Rows from block 2, named by matrix and row number. Rows with one number belong to one channel. Each number is 128 + 32 x the weight over its row's rms, rounded and kept within 0 to 255. All counts start at 0. After the name is the row's rms in percent of the matrix's.
# convs0: first 3x3 conv (model.enc.1.0.convs.0.weight, 128x128x3x3), inputs 57-75, a 3x3 kernel for each
# convs1: second 3x3 conv (model.enc.1.0.convs.1.weight, 128x128x3x3, transposed), outputs 57-75, a 3x3 kernel for each
convs0.77 069 [132 149 177 138 155 176 164 177 183 101  76 105  81  47  80  98  60  90 189 172 167 180 163 166 178 163 162 166 163 171 146 155 179 173 151 176 176 142 147 139 115 134 131 114 137 154 137  90 167 150 118 187 146 150 161 149 169 122 116 138 127 119 148 128 136 113 115 111  95 111  67  66 141 133 166 140 116 165 169 163 198 146 139 149 169 141 134 189 125  95 104 104  96 119 119 119 136 134 143 144 150 182 102 125 148 102  88 155 144 142 161 136 129 143 145 130 155 130 151 156  98 116 153 121  82 115 151 110 121 139 107 109 131 100 121  81 128 140  52  97 137 124  89 141  92 107  86  93 111  99 102  96  90 144 148 159 134 142 132 137 112 134 132 152 174 103 126 167 108 107 145]
convs0.78 120 [112 133  83 154 177 123 104 153 105  99 103 118  89  88 109  82  64 101 131 178 123 186 255 190 128 211 161 107 121 113 132 137 111  83  78  88  77  94 104 116  90  78  79 109  81 136 179 129 219 255 153 131 236 166 100 100 104 107 103 104 105  87  99 129 114 112 152 134 128 147 117  82 134 149 141 129  88 159 180 165 135 134 124 125 109 108 119 127 111 152 129 158 151 140 161 134 143 152 134  97 101 111 107 100  82 101  97 107  98 101 117 112  86 111 103  95 103 111  99 120 119 115 130 110 106 126 120 118 176 151 132 116  85 208 161  94 109 102  83  91 111 135  97 123 122 121 111 125 107 103 128 117 116 104 110 117 111 100 117 117  90  87  73  84 116 100  89  66  87 126  94]
convs0.79 132 [131 166 133 162 190 163 131 160 122 108  98 112  99  93 103 109 103 109 190 222 185 225 244 220 185 221 182  92 115  92 115 131 112  85 106  86  99 108  95 107 119 110 102 120 108 199 244 204 239 255 244 204 245 200  95  97  98  85  88  92  92  91  98 109 137 120 134 155 145 104 129 120 150 159 149 172 180 172 156 164 151 136 123 141 134 124 139 147 134 146 154 179 150 187 200 181 158 177 156 129 111 125 101  75 104 114  92 110 127 113 109 112 101 103 110 108 111 174 145 154 138 114 126 152 132 149 119 141 121 136 157 141 133 147 126 148 135 143 121 107 122 133 120 135 144 137 149 126 121 130 146 131 151 103  99  85  99  99  86  97  96  85 145 140 127 138 132 115 134 127 108]
convs0.80 057 [142 137 112 139 129 129 118 103 120 143 170 133 167 196 169 136 178 138 117  96 139 116 120 126 114 128 162 116 136 119 130 128 120 113 117 132 115 144 112 150 157 120 105 149 110  91  42  85  33  77  44  13  40  85 145 154 127 186 211 177 166 192 135 120 101  94 111  75  94 112 112 119 133 133 185 134 120 152 181 125 174 148 159 172 160 160 164 178 168 149 157 139 164 132 145 150 159 152 186 105 120 113 118 101 131  95  99 129 150 156 169 167 184 173 144 179 200 135 144 142 146 134 129 127 123 132 131 106 115  96 151  88  78 120 124 136 134 146 136  85 116 161 120 151 154 155 157 153 150 168 138 171 159 104 107 128 108  91 108 110 113 125 100 127 103 117 120 122 121  86  91]
convs0.81 123 [ 97 116 107 118 145 112 114 141  96  78  83  86  60  83  78  73  77  78 115 130 117 137 124 110 110 119  96 132 139 110 136 132 116 108 105 104 114 113  83 104 138  91  83  93  86 113 136 131 113  67 123 130  87  95  80  76  92  79 117  69  81 114  68 128 132 118 174 138 116 144 131 107 131 182 150 126 144 160 137 116 136 122 100 115  89 118 103 131 119 157 168 156 135 169 142 130 117 101 109 134 107 113 167 157 109 121 155 109 159 146 151 159 171 165 138 150 167 120 112  99 122 151 124 108 100 128 126 149 161 127  65 162 167  84  81 153 140 115 146 165 139 123 127 112  89  90 107  76 105  88  97 101 120 156 155 123 161 168 151 121 127 133 100  98 102 148 108 121 125  86  85]
convs0.82 111 [ 94 119 109 105 118 121 112 128 104  63  74  79  74  90  80  87  87  84 124 143 123 128 158 150  99 146 142 120  99  58 103 116  98  93 108 113  60  59  45  78  89  85  61  71  61 161 186 141 138 170 168 124 180 179  58  58  51  72  63  45  70  56  51 156 139 118 188 184 163 167 162 174 189 183 144 168 182 168 171 173 154 155 151 153 148 143 143 134 129 160 204 201 154 208 201 179 163 179 183 106  78  78 113 119  71 102 130 102 130 121 118 138 134 135 129 119 128 115 110  85 129 125 110 101  79 105 126 140 110 114  99 128 113 139 154 163 148 114 141 138 101 146 124 124 118 121 119 116 117 112 119 112 106 138 135 109 133 144 129 128 134 114  97  61  83 123  96  88 153 134  99]
convs0.83 096 [137 142 143 126 117 116 120 108 108  95  90  88  94  90  85  93  88  95 131 136 111 140 153 137 118 136 116 145 148 144 142 155 159 137 145 149 108 105 100 114 111 110 126 123 119 180 189 157 193 202 191 161 181 169 115 111 107  96 102 102  97 101 101 187 205 188 184 211 201 152 173 156 139 151 147 151 157 153 156 159 158 135 102 102 117 107 114 126 134 157 144 145 145 152 156 155 148 150 151 100  80  76  85  59  56  86  73  61 141 132 118 155 147 132 136 142 131 123 100  80 106  99  90 110 113 108 129 108  91 145 118 102 160 146 117 129 123 126 117 135 142 104 116 125 100  87  98  88  87  93 100  97 110 146 151 128 163 174 155 157 172 145 143 137 132 147 138 130 139 138 124]
convs0.84 089 [154 165 165 158 164 169 155 164 159  78  71  72  80  69  68  80  74  76 131 146 134 142 160 148 129 149 140 142 149 143 149 144 142 139 140 141 121 118 124 132 130 126 125 129 128 146 167 146 158 178 168 152 172 164 112 106 108 106 103 101 103 103  97 160 177 169 173 189 181 155 173 166 146 149 147 159 163 164 158 164 160 111 100 100 114 103 104 123 117 118 143 154 146 152 161 158 143 156 150 107 101  94 108 108  95 110 108  92 145 145 137 153 163 156 153 153 141 115 107 104 120 107 102 115 106  98 118 114 101 124 129 119 126 134 130 128 116 114 118 111 107 112 108 104  82  74  84  75  67  73  80  73  84 157 166 151 167 178 164 165 170 155 144 142 139 136 140 139 130 137 135]
convs0.85 097 [141 166 151 156 139 147 155 125 142  95  80  78  83  69  70  86  81  83 107 136 126 123 145 140 133 140 118 153 158 156 153 161 151 158 165 160 132 130 138 137 129 130 118 117 123 127 157 107 134 173 137 134 159 133 120 113 124 103  98 109 106  99 111 163 137 131 153 169 145 141 163 132 147 148 150 160 161 167 165 157 161 107  99  94 106 102 108 115 123 127 113 122 125 119 144 131 131 127 125 119 118  97 152 149 109 167 159 161 165 188 182 198 204 196 198 188 203 108 132 109 135 145 116 134 137 137 109 114  88 111 123  95 101 131 104 143 137 137 138 131 121 144 138 129  77  70  89  76  70  85  84  76  86 152 181 171 176 205 200 169 193 199 151 138 165 133 129 156 138 136 135]
convs0.86 100 [152 141 164 131 116 148 137 125 165 136 114 136 127  86 100 155 107 119 130 102 139 103  90 117 140 119 129 166 136 135 126 124 138 131 133 154 172 161 156 168 142 142 163 150 145 130 104 143 123 104 131 164 148 160 156 159 181 139 129 158 173 152 185 136 120 117 113 132 122 119 126 123 137 132 150 117 126 132 120 131 133 146 103 117 111  65  75 127 100 101 153 139 129 115 117 100 137 108 112 143 161 133 132 122 143 133 111 129 143 140 132 136 122 131 151 123 118 152 128 129 150 115 119 149 122 112 115 129 165 143 128 119 150 133 125 136 106 113 113 110 127 104  90 115  91  60  94  82  40  74 104  63  95 155 123 131 136 113 128 141 117 122 121 131 142 134 150 142 132 126 142]
convs0.87 059 [146 172 187 145 147 173 142 149 174 135 126 129 119 117 125 122 129 133 170 187 190 168 172 167 171 183 166 105 117 105 100 120 114 102 108 110 143 156 116 152 148 102 170 159 131 110 128 133  82 117 127  84 111  73 111 113 108 115 119 131 160 197 187 139 161 120 163 147 111 154 149 105 169 217 230 143 187 209 129 133 139 121  99 123  86  57  79 119  80  78 214 255 231 191 224 186 156 168 122 175 117  95 164 108 122 158 132 142 168 160 129 182 160 159 201 178 160 162 137 108 146 135 132 177 146 139 127 184 170  65 143 157  52 120 118 159 146 136 158 147 145 153 140 148 149  98 112 123  96 114 157 131 138 121 130 115 136 137 134 141 128 116  88 110 101 125 125 134 140 130 125]
convs0.88 101 [150 148 156 158 149 169 156 165 179  96  91  95  91  89  93  97  90  91 140 146 125 160 177 154 154 166 147 147 149 151 144 149 154 148 150 153 123 121 126 124 124 124 123 122 123 146 164 147 170 194 173 170 193 160 119 116 115 108 106 113 102 101 109 160 167 148 159 188 168 139 167 145 138 138 131 142 146 145 132 141 141  98  99  98 101 101 106 109 105 111 142 143 116 147 146 135 123 133 122 152 163 149 178 201 168 177 200 174 145 163 158 187 213 201 170 192 192 129 131 131 129 135 133 120 118 127 101 102  94 131 127 103 148 157 126 134 142 150 131 139 149 136 139 150  76  81  88  74  76  83  71  72  79 170 191 178 182 205 203 167 186 179 151 162 157 154 154 152 159 158 147]
convs0.89 089 [152 166 167 159 168 164 157 168 161  77  68  76  75  65  70  77  71  71 122 141 124 136 154 146 126 144 126 149 154 148 151 151 149 143 146 147 121 123 124 132 129 129 123 126 125 146 164 145 162 179 171 147 173 162 109 110 113 106 102 109 102 102  99 163 175 172 176 179 175 155 175 162 142 144 139 155 157 159 151 160 156 108  91  97 107  92 105 122 110 115 137 150 134 141 152 147 138 147 138 107 111 100 112 112 102 109 110 100 145 148 143 158 162 157 154 153 145 117 111 107 115 110 105 116 109 101 121 122 105 135 133 115 132 140 128 138 129 121 126 118 118 118 108 114  84  76  85  75  66  74  81  73  87 154 163 153 173 179 171 163 176 154 147 145 143 145 142 143 135 137 136]
convs0.90 105 [181 183 182 148 150 180 169 180 185 111 101 106 101  81  99 116  95 112 145 165 143 170 187 168 153 169 148 136 153 149 145 168 153 150 160 147 149 144 152 157 143 157 155 165 158 159 180 166 194 224 185 167 182 158 149 122 145 122 125 141 124 124 134 167 165 171 141 160 140 149 162 133 111  99 140 150 146 142 150 128 128  83  84  73  78  86 115  85  94  99  78 117 101  90 114  82  88  90  86 168 152 142 163 154 131 196 181 160 179 193 170 217 228 191 197 218 182 126 124 120 130 141 134 146 166 161 152 100  96 183 159  94 162 177 159 137 170 150 145 168 164 152 156 168  62  74  79  76  83  98  84  91 104 139 164 173 164 192 187 179 185 177 178 152 157 183 154 144 165 161 149]
convs0.91 126 [107 130 115 122 132 109 113 131 107  53  44  62  47  55  54  69  57  62 136 149 122 144 152 141 130 142 118 112 116  97 111 123 115  96 106  84  90  90  63 100 122  97  72  87  77 132 145 143 135 126 142 138 144 124  58  60  58  61  82  45  49  72  41 129 132 114 165 155 142 144 136 111 150 177 149 152 157 167 139 136 133 116 108 129  95 100 103 134 105 139 161 167 139 162 159 139 123 138 127 117 123 120 140 152 133 150 157 136 141 142 142 149 154 154 149 141 135 111 119 114 128 144 141 128 111 120 125 133 147 141  87 144 150 138  98 147 155 128 117 154 144 139 137 101 107 106 119  94 109 105 123 108 124 144 145 124 145 153 140 136 133 115 102  83  85 129  89  97 108 105  57]
convs0.92 079 [156 157 167 142 140 167 147 147 180  84  76  71  79  74  68  82  73  74 129 150 141 148 164 151 151 166 154 162 164 162 156 157 154 147 151 149 112 121 122 123 133 137 126 135 126 122 155 128 143 164 152 141 173 166 120 115 120 114 109 119 113 106 110 166 164 156 165 182 145 154 166 128 157 168 160 158 164 169 166 157 178 102  93  82 107 104  92 119 113 102 151 154 151 154 152 155 145 141 140 116 122 125 114 121 112 144 163 134 142 154 157 162 185 190 171 194 184 123 119 118 118 130 137 114 125 125 106 108  93 107 103  93 120 119 112 169 162 156 152 146 148 135 132 141  80  78  73  78  75  79  75  71  76 149 164 167 167 186 191 160 178 167 142 144 151 145 137 135 145 143 139]
convs0.93 090 [145 169 151 132 145 139 128 122 144  83  76  82  75  67  70  72  70  72 125 138 129 142 141 140 157 146 137 136 135 150 125 128 140 131 137 143 127 133 156 135 131 144 137 137 131 146 142 109 158 138 117 180 165 161 110 102 118  87  67  91  98  71 105 162 144 140 163 157 131 149 157 130 147 161 156 171 168 177 179 164 184  93  85  96  88  92  93 111 106 107 129 142 136 123 150 133 129 137 129 116 102 135 120 119 137 162 153 143 132 161 172 166 165 176 185 178 184 141 118 125 128 119 137 128 135 154 134 124 100 117 104  95 126 127 121 143 137 138 112 128 131  99 122 142  87  80  85  69  66  78  68  75  78 173 189 192 181 200 203 181 205 202 161 136 137 150 160 143 144 163 148]
convs0.94 096 [ 88  91 102  42  66  84  63  87 113 129 114 115 124 109 106 126 114 113  68  56  74  59  42  71  84  61  84 167 181 182 177 194 192 161 179 176  89  87  55  52  37  36  93  76  95 130 124 132 136 127 141 146 148 156 134 102 121 115  84 109 144  97 115 127 139 124 135 149 138 138 142 126 129 127 140 133 120 141 132 127 121 117 113 110 146 109 108 135 103 122 136 147 139 136 137 133 112 112 124  68  78  86 105  77  58 104  72  35  83 114 101 106 137 124 111 115 112  53  72  83  74  88  67  71  70  57 157 139 125 174 138 109 154 141  93  94 130 147 132 147 137 130 124 120  93  98 108 108  88 112 112  97 109  73  82  81  73 102  93  75  77  85 126 127 148 132 123 114 170 129 121]
convs0.95 090 [157 165 167 159 168 165 157 167 163  80  75  75  81  71  74  85  73  79 126 150 130 142 154 148 129 148 128 149 146 145 148 148 144 144 144 144 119 117 114 128 123 119 125 123 119 143 164 146 166 173 166 151 169 155 113 111 113 109 100 105 105  98  98 164 178 170 175 188 183 156 172 166 144 148 146 156 160 155 152 162 161 110  96 105 115  99 103 126 111 123 140 149 139 152 162 152 144 154 145 104 104  90 104 103  90 109 103  95 148 147 134 159 165 152 152 154 142 119 111 102 118 103  99 119 105 100 121 119 103 136 136 114 130 139 126 136 123 119 125 110 107 115 106 105  84  83  87  76  68  73  86  79  87 154 162 149 168 174 166 163 169 156 142 143 143 138 139 140 133 133 138]
convs0.96 132 [193 191 185 200 213 191 168 171 155 130 124 123 128 126 126 129 124 127 150 140 164 140 134 154 163 153 158 147 154 157 137 143 144 140 148 149 145 126 143 162 159 158 170 178 162 125 138 156 130 143 160 139 142 152 137 146 152 129 140 150 127 123 142 110  88 117  96  86 109 132 131 140 170 142 162 173 148 141 177 163 168 142 131 143 127 108 127 141 123 131 129 111 123 121 109 120 138 138 149 186 214 205 173 210 210 173 196 188 128 129 143 130 134 140 134 139 137 157 158 168 147 169 183 164 176 176 165 158 153 177 181 172 158 161 169 163 166 159 146 156 160 152 171 170 125 118 129 112 110 129 127 114 126 140 142 157 141 143 144 148 156 152 151 197 169 160 215 195 166 203 195]
convs1.77 105 [148 173 195 117 145 166  95 120 134 104 128 112 107 140 132 101 124 115 101 111 126 126 131 140 156 160 158 137 126 118 141 133 141 144 139 156 156 157 133 150 133 117 161 149 126  97  93  79 110  97  78 106  99  73 118 121  93 115 120 111  91 103 107 117 131 127 133 124 118 122 117 100 121  94  77 136 110  92 121 107  96 116 115 101 103 124 130 110 119 133 140 134 123 164 155 131 142 161 149 153 163 179 161 166 183 188 186 197 162 139 140 164 140 148 157 156 164 165 135 106 155 137 121 165 164 143 165 148 148 184 175 149 194 195 161 111 114 102 128 116 114 141 136 141 171 151 155 130 132 157 124 134 166 162 157 139 171 157 155 175 172 167  75  64 101  89  74  99  98  87 103]
convs1.78 119 [100 144 114 147 191 163 104 124 110 148 154 126 139 186 148  97 121 114  93 120 109 107 159 137  83 104 103 128 129 116 138 140 142 133 135 132  63 141  89 107 203 149 102 171 117  99 125  66 130 233 149  83 109  95 113 151 144 139 200 163 115 168 128 150 123 141 142  62  69 183 152 119 120  66  69  79  54  87 131 129 118  90  76 106 139 155  92 120 127  86 141 110 154 102  23  89 138  93 149 108 112 151 127  93 124 140 116 110 120 111 130 107  52  99 132 102 120 130 150 129 132 121 153 128 148 130 106  18  19 134 148  73 149 103 111 137 113 161  93   6 124 127 110 149 138 155 140 119 155 183 118 101 118 105  85 117  95  76 115 112  98 128  81  97 158  61  78 123  61  89 111]
convs1.79 041 [134 141 137 123 124 132 103 112 117 138 129 152 124 115 143 155 143 173  62  95  75  91 125 106  35  76  58 137 133 158 143 140 161 156 151 175 166 133 174 167 133 186 214 196 232 118 110 100 123 115 112 116 106 100 118  73  96 112  75 104 120  92 119 131 110 137 120  95 106 161 129 147 175 177 171 174 172 164 159 153 148 131 121 151 143 135 173 180 177 221  93  73  75 100  71  74 124  90  94 114 139 170 108 136 167  87 105 135 145 128 168 101  69 122 142 112 152 116 111 125 114 106 119 128 121 126  94 109  78 126 155 131 124 151 113 144 106 158 112  74 136 116  80 141 134 130 156 111 110 139 158 158 189 131 126 135 125 123 131 150 138 146 112 129 134 107 129 135 104 124 131]
convs1.80 114 [132 154 133 150 181 156 127 147 128  75 101  87  99 130 112  80 106  88 163 143 162 136 115 141 168 144 173 127 131 129 132 138 134 118 123 117  87 137  82 130 192 127  74 122  72 125 162 135 156 200 166 123 152 119  84 112 100 116 140 128  77 106  96 141 162 145 153 179 165 115 138 121 155 157 163 149 148 154 159 154 159  98 125  89 113 127  94  85 100  74 142 153 141 148 165 147 136 155 138 135 139 135 131 136 133 128 137 132 137 154 131 157 181 154 135 151 130 107 123 116 112 125 119 105 122 114 111 123 132 110 130 138  95 104 111 128 140 123 142 149 129 128 146 113  84  81  83  99  91  95 105 103  98 122 134 127 142 150 137 128 137 124 127 131 131 133 136 133 140 146 146]
convs1.81 119 [107  81  90  90 111 113  93  84  91 129 157 125 152 168 139 141 135 114 114 106 108  85  74  93  89  89 105 122 137 125 122 134 116 110 123 105  33  80  73  97 151 126 103 147 127 128 145 108 126 150 114  86 118  95 152 142 116 146 133 106 132 155 132 123 141 100 197 220 178 169 218 185 162 133 145 136 134 120 119 137 121 167 174 136 151 183 158 164 187 172 114 171 155 143 208 187 119 157 144  91 104  80  85  86  81 123 115 114  95  99 105  89 114 105  99 116 118 140 137 153 139 146 137 156 144 129 125 177 235  92 148 203  71 128 167 134 140 130 136 137 103 156 157 128 175 167 186 156 147 144 172 159 150 149 145 145 139 136 141 144 148 147 117 145 186 120 148 172 110 145 154]
convs1.82 106 [ 80  93 113 106 119 118  72  82  86 152 152 133 154 152 131 147 139 144  87 116 110 116 139 130 103 124 115 134 145 156 134 137 139 151 146 132  77 106  79  71 117  72  94 125  96 109 158 141 124 186 154  94 128 106 144  94 106 127 104 101 124 143 115  86  99  65 131 164 112 136 161 117 105 105 100  99  95 109 103  89 105 152 134 135 135 122 117 141 135 136 140 159 163 133 124 140 117  94 117  42  35  55  49  28  72  96 103 114 125 125 125 111 117 119 111 123 119 101 106 103  81  91 116 111 124 140  97  72  90  61  64 109  87  74 132 130 117 168  73  39 124 154 117 148 193 191 188 160 164 184 155 176 207  95 119 122  83 101 107 112 117 120  84  85 110  77  83 111 118 129 113]
convs1.83 097 [180 160 184 141 115 142 103 120 141 153 134 128 128 113 103 140 123 119  61  68  79  76  94  95  61  75  83 135 130 151 142 132 144 158 146 150  90  82  58  89 101  63  88  87  66 120 116 106 112 122  98 101  93  86 124 115 125 118 116 112 118 118 112 116 103 120 111  96  98 124 104 109 131 125 125 123 114 122 130 124 121 106  90  88 108  94  83 115 104  99 119 132 127 135 132 134 134 132 137 150 131 167 146 142 192 136 151 179 173 159 189 159 139 191 170 153 179 127 126 136 123 119 135 143 138 132 181 162 134 173 168 150 172 167 158  93  81 118 110  74 109 131 112 112  82  83 126  98  96 125 135 137 150 154 137 158 134 117 151 143 127 150 105  93 102  81  85 116  79 103 132]
convs1.84 049 [194 185 212 173 153 180 152 150 176 163 146 182 148 128 162 161 143 180 143 153 140 174 185 169 139 151 134 113 124 137 126 140 150 139 148 156 150 154 183 137 134 155 159 165 180 112 108  92 119 126 110 101 115 103 139  91 102 118  62  69 114  65  74 177 158 181 148 136 145 163 154 181 156 143 135 145 130 125 154 136 128 153 118 148 147 114 146 185 152 193 124 118 127 106  94 108 141 125 140  84 134 162  92 132 164  75 100 126 168 192 248 135 145 206 178 189 235 132 131 160 140 130 149 145 131 140  79 125 106  76 130 125  78 114 122 115  81 116 127  86 112 141 103 122 119 131 173 111 120 155 141 145 179 116 130 144 110 132 149 118 138 158 121 149 162 102 141 144 116 151 143]
convs1.85 095 [133 134 138 128 138 130 106 127 122 156 145 149 132 129 138 139 148 155  75 102 102 104 159 139  91 118 137 129 145 145 137 145 140 115 124 136  96 105  92  74 104  90  91 114 111  74  93  70 102 159  82  76  97 100 126 103 103  95  96 105  78  91  82 145 151 165 111  80  76  68  43 101  92  90 102 110  94 110 122 112 120 123 106 126 107  97 123 109 110 103 151 164 142 165 123 125 174 127 137 139 130 112 140 155 132  83 117 122 107 116 140 115 123 110 125 129 118 156 141 127 160 138 140 165 158 127 101 133  94 117 187 121 183 198 147 160 146 133 121  86 125 114 112 133 145 117 143 129 143 191 171 210 223 123 124 111 137 135 111 130 128 122 118 133 147  93 109 151  88 106 138]
convs1.86 112 [148 135  99 144 144 111 121 128 113 134 143 100 137 154 113 101 112  95 119 108 142 110 105 135 141 129 132  99 120 102 105 113 102 104 107  96  48  81  72  88 113 113  87  91  69  97 103  99 119 122 122 135 138 122 104 136 158 113 160 163 122 151 152  61  91 111  93 113 145  94 129 134 159 128 140 150 122 135 152 135 148 118 134 113 153 186 155 145 162 145 125 134 130  75 100 113  72 103 112 160 142 123 168 149 129 143 146 127 112 120 122 118 120 134 114 131 127 155 141 106 150 140 127 130 114 115 206 220 208 192 226 212 147 198 204 135 161 133 127 134 133 135 120 129 184 186 153 172 173 149 149 141 139 161 157 134 168 158 146 162 146 131 190 170 155 176 158 121 156 154 116]
convs1.87 083 [143 147 137 161 176 152 146 158 145  85 111  83 111 140 104  84 109  77 154 133 161 117  99 142 154 140 180 108 121 112 111 124 115  94 109  99  89 131  66 131 195 121  71 117  63 135 151 128 142 167 153 120 133 121  47  77  85  90 117 111  67 110 100 106 127 103 113 140 121  57  91  70 140 137 150 130 121 136 146 132 148 133 154 138 148 168 144 109 132 117 117 127 118 103 117 114  97 107  92 114 115  98  96 102  82  99 114  98  90  97  74 104 117  90  82  91  66 125 137 115 141 146 125 127 144 117 181 179 185 166 155 174 154 138 163  87 107  93 108 122 113 108 135 115 113 113  93 132 127  98 119 113  88 126 133 123 137 144 134 121 128 118 164 169 172 156 154 164 159 157 169]
convs1.88 109 [158 161 132 156 169 131 109 146 121 139 133 147 117 115 124 123 119 122 137 143 110 162 188 140 129 138 118 135 128 113 138 132 118 139 131 118  40  76  69  50 116  94  41  86  79 114 113  91 118 147 107  94 103  94 132 128 143 129 116 123 120 109  99 136 137 144 127 128 105 116 108  93 143 117 130 138 108 121 155 142 141 102  74  93  94  79  96 104 102 103 154 164 165 176 158 150 204 178 157 154 156 141 164 182 164 108 139 136 151 138 155 151 130 144 151 145 138 139 135 125 161 151 134 134 125  96 121 111 119 135 138 144 142 143 151 173 172 149 191 183 172 181 177 155 101  84 108  61  58 100  85  95 117 151 142 120 160 157 139 134 135 131 148 147 151 129 127 158 109 133 171]
convs1.89 045 [206 220 235 149 151 179 109 123 145 137 125 162 118 107 144 137 126 171  63  78  81  91 102 106  59  75  77 122 116 131 133 129 150 149 142 163 122 120 166  99  88 142 136 140 177 135 125 123 124 113 116 111  97  97 201 174 176 167 135 143 157 132 149 141 122 145 143 120 134 180 150 175 168 164 156 171 163 156 164 158 150 180 152 171 168 143 160 195 165 184 131 149 159 129 145 158 141 157 169 145 171 194 148 179 203 133 160 182 148 132 146 122  98 120 155 144 160 109 101 116 110 108 118 143 133 140 121 138 117 134 156 128 139 157 116 102  67  94  87  48  70 103  61  79 166 163 192 134 138 168 176 180 209 145 144 148 145 137 146 167 161 159 151 142 152 136 125 137 124 113 128]
convs1.90 122 [126 129 108  79  89  71  70  74  79 188 140 149 146  93 105 167 127 127 132 148 108 165 208 150 143 166 122 114 112 110 103 101 109  99 101 114  83  72  56  55  50  35  70  71  84  81  79  62  79 133  95  80  95  85 103 123 131 132 118 115 124 120  95 113 109 123 112 107  88 102 100 107 159 111 140 136 110 139 141 146 169 119  98 159 127  93 152 164 157 178 128 127 145 136 111 109 137 110 119 123 146 140 152 164 148 109 144 142 147 123 139 129  87 115 145 121 140 117 122 117 142 125 130 145 146 127 157 102 113 170 118 133 202 162 156 142 145 142 165 105 138 140 114 135 135 114 145  83  78 153 104 121 142 120 109 104 124 132 121 123 124 122 121 129 139  92  99 138  68  85 141]
convs1.91 119 [101  83 103  97 124 113  91  87 109 170 180 169 158 168 148 159 148 146  91 108  97  98 107 100  86 110  90 127 137 133 121 137 131 118 131 120  61  84  89  92 132 105 123 139 123 107 157 136 139 183 161 106 158 129 162 142 135 131 124 103 134 139 131 142 168 108 216 232 180 181 210 156 115 105 111 113 106 106 100 103  84 176 166 142 141 156 136 166 172 171  98 143 125 141 187 183 104 158 150  80  99  82  86 101 100  97 102  98 104 106  95 103 126 112 102 119 115 155 140 152 160 144 130 168 132 111  85 126 142  79 122 150  76 115 143 113 110 119  99  94 113 138 133 114 208 205 235 175 185 187 190 188 196 132 140 135 144 148 140 148 144 143 101 133 142 112 150 165 115 154 137]
convs1.92 079 [159 155 169 132 119 124  96 106 117 162 153 162 142 139 152 140 136 153 114 134 112 138 175 121  88 112  64 135 137 128 140 150 141 121 133 123  97  84  70  76  82  81  87 112 117  85 110  85 117 174 102  72  95  62 120 101 126 102 100 121 103 112 121 133  92 101 114  98  92 107 105 131 145 136 147 128 124 146 152 152 160 133 101 110 106  93 134 136 138 167 108 112 137 103 101 105 127 115 132 154 125 127 157 139 131 112 115 115 177 127 151 157 120 152 186 165 178 176 150 130 187 149 145 148 131 110 100 129 134 116 146 128 145 144 128 176 153 154 167 132 158 170 141 152 129 105 130 116  99 145 163 157 169 143 105  96 147 132 111 137 125 110  63  72 109  46  65 107  78  75  98]
convs1.93 095 [ 76 103  95  77  94  92  61  78  77 152 159 149 149 165 167 158 180 190 119 150 159 137 166 165 139 157 148 150 166 169 158 158 145 132 131 121  72  84  89  55  80  85  70 100  91 117 122 100 145 143 115 123 114 103 160 130  89 115 110  90  83  97  95  99  88 118  74  58  88  57  37  89 135 122 129 137 121 133 144 128 138 115 115 100 113 130 123 134 153 138 123  95 103 130  81  94 122  82 104 122 163 186 115 160 178  95 135 157 104  99 129 108 108 126 130 131 142 124 136 146 133 151 151 147 161 146 132 164 126 154 176 125 166 166 112 147 147 147 145 142 140 127 140 142 151 135 152 116 123 154 146 166 182 137 134 132 155 146 125 166 148 123 113 121 158  72  90 143  64  85 124]
convs1.94 110 [ 93  87 125  97  73 113 142 116 133 127 134 128 125 138 131 114 136 133  99 120 135 117 134 156 145 152 162 125 126 107 139 148 134 129 141 138 135 124 165  54  34 109  83  64 107  96 119 109 126 141 132 118 129 117 121 140 155 129 128 137 118 122 120 113 110  91  88  89  74  84  69  65 118 123 131 117 119 126 115 123 128 127 130 122 111 119 118 106 114 124 100 103  89 100 141 136 102 146 123  80  57  67 116  81  81 158 121  95 129 118 147 114  95 124 129 100 116 153 131 160 136 122 146 134 136 143 134 167 173 168 168 173 183 182 174 111 101  71 144 170 129 134 170 134 138 132 126 151 148 128 162 156 122 125 123 120 135 136 133 137 143 142 130 192 207  93 167 210  65 102 159]
convs1.95 043 [141 159 151 123 139 152  97 123 128 175 143 177 146 115 146 164 134 167  57  87  76  79  99  92  25  46  33 136 130 146 146 137 146 150 134 143 177 156 190 135 106 150 196 173 200 153 144 148 132 124 128 116 104 104 154 122 132 114  79  97 123  87 106 113  97 134  81  69  99 112  90 128 155 155 151 162 162 155 151 154 146 134 120 137 128 117 141 154 142 169 102 110 122 125 123 124 134 131 130 143 147 175 150 154 177 130 129 156 178 175 213 149 141 187 174 167 209 138 130 142 126 108 121 148 122 129 141 173 163 144 179 168 143 168 140 101  48  94  96  24  73  86  16  58 168 148 178 138 119 145 170 152 179 125 116 125 120 107 115 132 112 123 144 148 154 133 150 156 142 154 169]
convs1.96 109 [162 135 174 126  82 132 151 135 153 123 102 127  94  55  79 122  83  89  99 120 126 106 108 127 115 113 114 120 123 118 116 124 130 119 124 137 129  77 129 118  92 129 138 130 173 124 132 119 123 130 138 131 122 122 148 129 168 138  99 127 162 130 132  90 105 100 122 155 125 149 162 140 128 137 139 121 122 133 112 104 110 167 127 126 136  84  81 136  67  70 150 112 110 118  62  67  89  50  84 134 148 166 114 113 148 141 114 145 155 148 156 136 142 142 144 137 145 169 157 151 176 171 138 188 173 151 132 120 130 126  95 123 134 108 122 130 101 156  87  31 107 127  88 146  97  90 172  50  45 100  95  66  93 130 140 115 121 140 115 130 126 119 163 149 195 145 117 141 178 167 174]